Weights of a small autoregressive pixel model: activation gelu, trained on rendered scenes of toy objects such as cars, trees, mugs and chairs.
Rows from block 4 of a small autoregressive pixel model, named by matrix and row number. Rows with one number belong to one neuron. Each number is 128 + 24 x the weight over its row's rms, rounded and kept within 0 to 255. All counts start at 0.
After each neuron's rows are labels from the 100 images, of 14848, where the neuron reaches its highest value: "responds to" is what is common among them. Only what is clearly more common there than usual is listed. The data: rendered scenes of toy objects such as cars, trees, mugs and chairs.
# fc1: MLP up (model.blocks.4.mlp.fc1.weight, 768x192), inputs 0-63
# fc2: MLP down (model.blocks.4.mlp.fc2.weight, 192x768, transposed), outputs 0-63

fc1.654 [114 100 164 118 125 114 123 109 165 163 140 107 143 143  95 128 106  65 133 161 139 132 155 145  96 121 144  68 134 130 116 112 123 165 122 132 128 153 121  96 181 155  88 187 108 122 131 157 117 153 116 135 135 152 142  99 127 154  84 159 157 114 121 165]
fc2.654 [137 146 144  90 151 124 147 186  64 134 133 162 120 100 156  98 113 137  83 154 125 132 182 130 118  96 111 149 108 108 136 166 116 143 146 141 144 100 152 151 114 156 154 150 134 165 112 146 111 139 125 141 165 147 140  93 128 112 135 150 100 138 107 122]
responds to: green object; its colour: green

fc1.166 [121 141 137 135 104 128 101 124 143  84 146 149 114  92 145 111 139 107 108  62 131 154 137 119 116 154 154 109  97 114 104 105 140 171 150 145 142 131  84 142 164 135 140 123 123 133 136  71  71  97 155 135 163 114  96  92 192  91 120  95 150 138 121 137]
fc2.166 [152  76 160 104 149 119 101 113 130 174 117 163 133 142  96 145 135 108  68 127 195 138 100 153 122 140 108 122 145 155 125 125 127 122 145  86 119 131 126 113 129 138  88 103 121 127 112 128 153 131 116 149  92 141 149 124 135 111 115 155 128 148 139 108]
responds to: blue object; its colour: blue

fc1.619 [149 114 107 107 132 122 147 132 135 132 155 150  86 119 154 131 135 124 106 130 143 157 102 112 120 160 106 104 119 160 140 132 151 118 135  89 134 121 131  62 130 103 140 182 127 138 113 118 105 144 129 109 124 173 170 107 117 110 127 135 139 108 143  71]
fc2.619 [164 134 124 159  99 151 116 157  83 160 147 166 132 144 140 151 112 133 127 100 111 161 125 149 150 118 143 131 130  86 177 159 147 128 152 175 149  95  77 131 114 107  93 113 155 151 115 165 113 144 130 150 148  99  97 142 130 133 130 125 139 133 101 163]
responds to: bottle

fc1.671 [ 87 114 124  88  93 108 150  95 137 134 116 152 159 111 139 108 143 117 146 147 153 110 121 122 126 133 121 125 108 144 131 103 102 139  99 109 121 178  83 127 120  86 111 128 118  92 121 144 203 150 154 157 150 120 102  43 179 165 130 117 127 116 119 112]
fc2.671 [118 158 142 171 159 124 151 145 126 141 116 149 114  96 137 109 151 110 154 117 136 122 122 103 147 133 134 116 140 196 113 125 114 147 107 155 153 113 112 115 151 142 144  81 121 114 127 107  91 108  82 113 172 137 140  93 151 127 138  91 126 159  92 125]
responds to: green object; its colour: green

fc1.646 [170 147 146 146  80  96 127 154 124 117 132 109  94 103 117 135  97 121  73 136 106 175  85 124  81 121 114 112  88 157 134 137 118 156 136 112 136 104 122 104 141 173 151 133 170  96  82 115 169 122 128 159 152 172 146 144  89 103 112 124 149 111 164 125]
fc2.646 [111 129 103  97 113 128 125 157 149 125 151 160 107 162 138 151 126 122 167 146 116 116 127 127 137 125 141 127  99 133 129 135 115 156 146 143 112 104 137 113 140 119 135 130 111 137 179 155 136 101 180 101 140 110 182 108 109  90 107 137 115 136 109 149]
responds to: light from the left

fc1.396 [115 134 120 119 114  97  94 141 137  99 106 164 146 138 160 123 119 126 132  55 130 163 142 123 141 148 120 122 101  80 133 127 173 148 141 154 147 183 110 119 114 127 100 138 134 143  95 178 144 150 129 118  92 128 139 107 136 117 124  83 153 105 128 135]
fc2.396 [112 142  96 173 138 135 152 114 127 186 134 114  79 118  98 111 125 134 142 127 146  77 148 120 101 132  98 127 131 133 144  74 127  85 100 112 182 108 151 112 150 143 119 134 131 156 184 116 132 127  93 145 176 137 182 127 135 125 106 135 106 137 144 133]
responds to: umbrella

fc1.607 [117 109 137 124 134 116 165 150 153  98 106 104 143 133  83 102 152 157 106 134 118 138 171 130 143 113 133 141 153 114 143 129 131 170 180 149 110 114  77 135 184 153 174 139 143 129 121 132 131  80 151 138 136 125 145  94 119 114  93 156  96 116 140 118]
fc2.607 [177 131 189 147 110 136 109 141 143 157 130 144 140 122 138 115  96 127 146  94 157 162 116 121 130  96 129 137 175 125 118 178  93  49 124  83 107 116 120 121  97 148  45  93 140 147  94 129 130 134 172 122 119 111 126 119 143 141 157 127 127 151 105 150]
responds to: light from the left

fc1.606 [122 197 135 127 130 120 137 146 108 129 104 145 131 110 112 103 102 143 104 130 123 135 118 138 136 127 105 123 125  82 100 134 138  89 106 162 169 137 123 109 144 140 133 128 144 139 124 154 111  92 106 162 111 147 164 160 139 130 180  93 118  99  84  76]
fc2.606 [130 102 120 150 103 165 129 143 128 163 146 123 137 143 128 153 156 136 106 128 138 110  93 117 119 102 110 147 154 146 203 133 115 129 151  79  94 140  80 146  75 126  91 114 128 169 150 128 121  91 112 108 162 104 112 139 144 121  89 154 163 121 112 156]
responds to: blue object; purple object; its colour: blue

fc1.377 [130 119 122 122 172 103 101 136 111  91 131 114 132 103  98 130 164  93 128 164 128 155 147 134 153 112 103 168 122 118 127 191 134 120  77 126 148 152  71 139 135 142 152 112 115 109 122 147 123 158 119 155 130 154  92 152 124 161 104 134 113 130 129 106]
fc2.377 [148 143 104 103  99 130 109 104 155 138 114 147 105 167 140  98 156 154 100 151 118 115 128 103 102 125  97 117 177 159 130 148 103  70 101 122 128 173 118 137 147 106 126 151 159 156 119 104 143 118 160 143 122 142 137 160 126 143 107 143 137 108  95 117]
responds to: blue object; its colour: blue

fc1.307 [129 120 139  84 140 101 116 129 117 153 120 136 102  88 168 131 109 128 128 145 110 155 148 135 126 133 109 109 134 102 118 168 126 121 147 145 127 111 124 103 150 122 153 124 170 105 139 111 119 137 126 108 118 124 123 185 153 114  71 113 203 102 149 126]
fc2.307 [157 130 139 151 149 126 107 137 124 103 153 110 132 130 132  99 130 111 165 109  80 152 173  84 128 109 106 121 140 126 140  50  92 123 125  45  98 149 110 103 135 115 103 150 138 140 139 133 142 164 146 107 102 164 171 131 108 139 137 143  96 129 152 131]
responds to: light from the left; white object; its colour: white

fc1.683 [118 105 117 145  83 111 101 139 143 132 126 147 145 128 128 162 105 104 121 139 102 149 100 112 150 110 114  92 131 130 137 148 135 137 130 170 161 108 144 100 163 109 171 171 113  89 132 136 122 106 137 136 103 143 134 137 163  98 142 126 105  95 141 112]
fc2.683 [112 142 124 112 131  91 125 135 116 130 166 139 101 140 107 101 178 122 159 181 112  99 161 111 109 140 103 172 150 140 160  99 164 140 113 146  96 120 149 150 127 162 126 131 145 137 139 140 135 174 123 139 104 124 121 126 105 142 136 140 129 125 105 144]
responds to: light from the left

fc1.381 [128 103 114 144 102 109 113 134  78 109 159 134 136  91 140 144 114  89 113 170 141 176 104 114  74 117 112 150 113 129 115 168  84 164 159  91 140 118 129 170 174 121 149 128 132 130 126 136  92 132 137 173 117 116 145 142 130 144 109 125 137 112 108 113]
fc2.381 [ 93 130 172 110 150 135 117 130 166 174 131  95 148 129 157 151 146 152 118 167 127 129 120 106 118 156 122 124 159 142 114 116 131 127 129 112 112 138 128 118 126 158 129 131 115 149 146  91 146 117 157 149 152 139 113 174 117  96  93 168 145 146 130 129]
responds to: bottle; pink object; purple object; its colour: purple

fc1.62 [153  87 133 137  90 109 109 158  89 129 153 139 135  87  55 101 164 103 129  98 100 163 134 125 123 126 133 142 138 137 115 183 121 125 117  71  79 128  99 184 115 103 139 137  98 114 144 113 126 142 126 105 135 144 121 152 130 116 129 153 142  87 126 129]
fc2.62 [167 137 155 121 191 152 101 125 127 125 101 152 122 154 156 151 134 167 119 158 144 169 141 117 144 108 178 112 133 124 110 146 107 133 164 151 131 133 108 104 173 125 168  96 133 107 101  85 134 117 102 163 107 128 141 128 141 114 130 156 136 135 153  88]
responds to: blue object; snowman; bottle; its colour: blue

fc1.108 [150 147 132 150 109 155 165 191 129 124 114 118 129 122 126 119 141  91  80 116 121 113 152 103 113 117 161  91 159 156 132 158 138 126 164 132 122 137 129  99 141 177 115 119 134 115 107 124 125 171 108 135 133 116 145 123 134 133  80 140 103 127 143 151]
fc2.108 [141 103 154 141 138 125 129 115 135 130  72 126 126 103 124  93 136 133 166 108  91 182 104 141 130 137 141 141 148 118 106 117  82 117  96  98 110 182 111 106 135  82 132 143 159 120 131 155 146 112 145 167  98 132 118 161 128 105 111 137 170  90 141 145]
responds to: light from the left; white object; its colour: white

fc1.503 [ 93 125 148 154 110 130 156 107 157  97 153 143 145 125 113 166 126  71 165 111 115 103 131 153 125 152 130 117 109 152 102 154  90 127 108 160 101 150 144 151 116 137  87 155 167 122 141 161 145 148 149  82  98 116 122 127 129 139  85 125 156 150 148 116]
fc2.503 [137 115 142 120 111 114 150 140 114 206 114 109 148 123 161 159 132 188 183 157 168 136  99  98 143 114 157 149 117 129 118  82 136 151 168 115 106 112 134 141 115 146 133 141 143 105 137 139 151 105 116 135 140  97 139 108 114 107 114 137 124 159 104 143]
responds to: airplane

fc1.398 [130 114 111 123  99 113 109 153 108 113 134 118 100  94 120 110 125 133  78 117 108 131 102 155 112  85 105 122 110 156 153 130 139 126 117 148 109 175 172 172 103 165 170 136 106 129 193 129 109 153  95 138 121 180 117 163 170 117  96 109  89 158  95 115]
fc2.398 [140 128 130  66 140  90 100 118 131 100 171 172 104 123 140 118 198 182 115 123 134 111 127 111 130 143 128  97 167 133 115 144 186  84 106 147 118 155 132 138 139 113 130 124 119 100  92  93 138 124 157 171 123  77 124 124 105  83  94 128 162 108 109 150]
responds to: blue object; its colour: blue

fc1.649 [128 128  89 101 120 158 114 127 127 138 146 131 148 168 116 149 187 123 119  74  85  98 152 116 137 102 135 172 125 138 127 114 137 162  66 143 137 127 105 129 143 111 141 151 136 112 151 105 134 139 145 160 100 111 135 134 133 115 152 108 154 129 174 100]
fc2.649 [145  94 171 135 157 135 167 122 139 144 119 138 109 110 134  81 156 114 137  92 170 138 108 149 134 149 110 119 157 109 106 154 162 129 165  81 119 164 164 150 113 110 130 116 135 147  99 169 144  89 135 113 137 136 127 114 111 143 108 122 141 130 107  75]
responds to: bottle

fc1.521 [111 106 110 152 157 143 134 160  86 156 106 137 131 126 126 102 155 158 149 125 136 116 104 165 123 147 116 112 115 185 136 156 176 132 153 130 130 159  95 112 130 174 126  96 143 141 133  87 151 131 144 107 156 142 166 132 178 106 108 127 163  93 149 120]
fc2.521 [134 144 160 156 114 171 108 128  83 135 154 113  83 168 142 152 124 128 133 122 127 163 139 130 137 111  86 169 116 101 159 163 137 127  87 113 134  90 188 118 108 132 128 156 128 142 153 152 130 133  95 173 116 106 124 159 113 151 119 127 120 136 103 109]
responds to: light from the left

fc1.312 [158 130  85 117 107 116 127 117 157  93 134 137 122 154 159 129 149 130 124 127 129 121 143 153 174 117 145 153  93 154 123 147 109 143  95 150 118 108 128 141 138 122 146 152 122 147 133 152 148 120 151 151 159 158 143  96 128 137 114 178 153  91 118 109]
fc2.312 [102 124 125 124  86 115 153 134  91 128 161 135 120 133 121 135 129 122 148 108 130 127 123  62 132 116 120 103 136 115 167 111 137 137 125 146 105 133 146 145 130 136 172 135 120 137  97 130  93 128 108 124 128  95 100 105  94 108 112  93 122 132 111 117]
responds to: airplane

fc1.447 [126 136 144 164 151 156 149 132 117 123 149 117 119 154 142 159 109 140 122 114 130 102 112 139 148 137  82  88 105 119 144 126 163 142  82 139 140 144 136 122 129 144 144 148 160  95 139 117 116 119 135 133  90 124  89  98 103 116 139  87 120 105 136 132]
fc2.447 [149 114 135 194  77 102 124 105  95 103 108 126  98 131 156 144 100 129 171 149 177 135 116 119 133 120 134 171  97 127 146 177 141 147 103 122 151 102 143 140 134 137 131 188 147 164 160 105 162 133 141 161 156 103 129 141 125 170 113 157 122  82  93  92]
responds to: light from the left

fc1.186 [135 103 124 136 124 110 127 122 125  88 200 119 170  89 114 141 199 119 104 118 107 139 109 132 120 102 162 144 131 168 135  98 142 109 153 141 149 122 135  94 111 146 140 123 138 116 145 134 130 115  93 107 127 147 132 147 141 128 143 183 117 177 149 131]
fc2.186 [115 190 117 109 172 131 161 161 145 155 100 106 114  99  83 134 143 139 142 134 104 136 119 154 147 144 174 115 119 149 113 140 110 120  88 114 125  94 163 139 155  84 140 156 130 142 121 143  98 140  89 128 160 111 125 106  84 119 145  93 159 105 158 114]
responds to: blue object; candle

fc1.729 [100 159 124 138 156 127 160 144 129 161 127 110 120 139 103  99 130  90 132 120 147  97 156 134 130 139 123 159 138 112 103 108 154 152 157  80 162 137 143 110 148 131 145 101  98 135 151 142  84 147 135  95 154 165  96  88 107 157 134 112  94 103 127 116]
fc2.729 [121 103 149 150 127 115 113 117 141 131 126  90 133 145 140 135 156 128 109 140 102 110 103 114 118 119 140 116  90 148 135 100 150 141  94 165 114 134 134 105 126 126  81 143  99 129  96  82 164 126 117 121  76  74 134 124 183 129 151 148 134 153 123 118]
responds to: blue object; snowman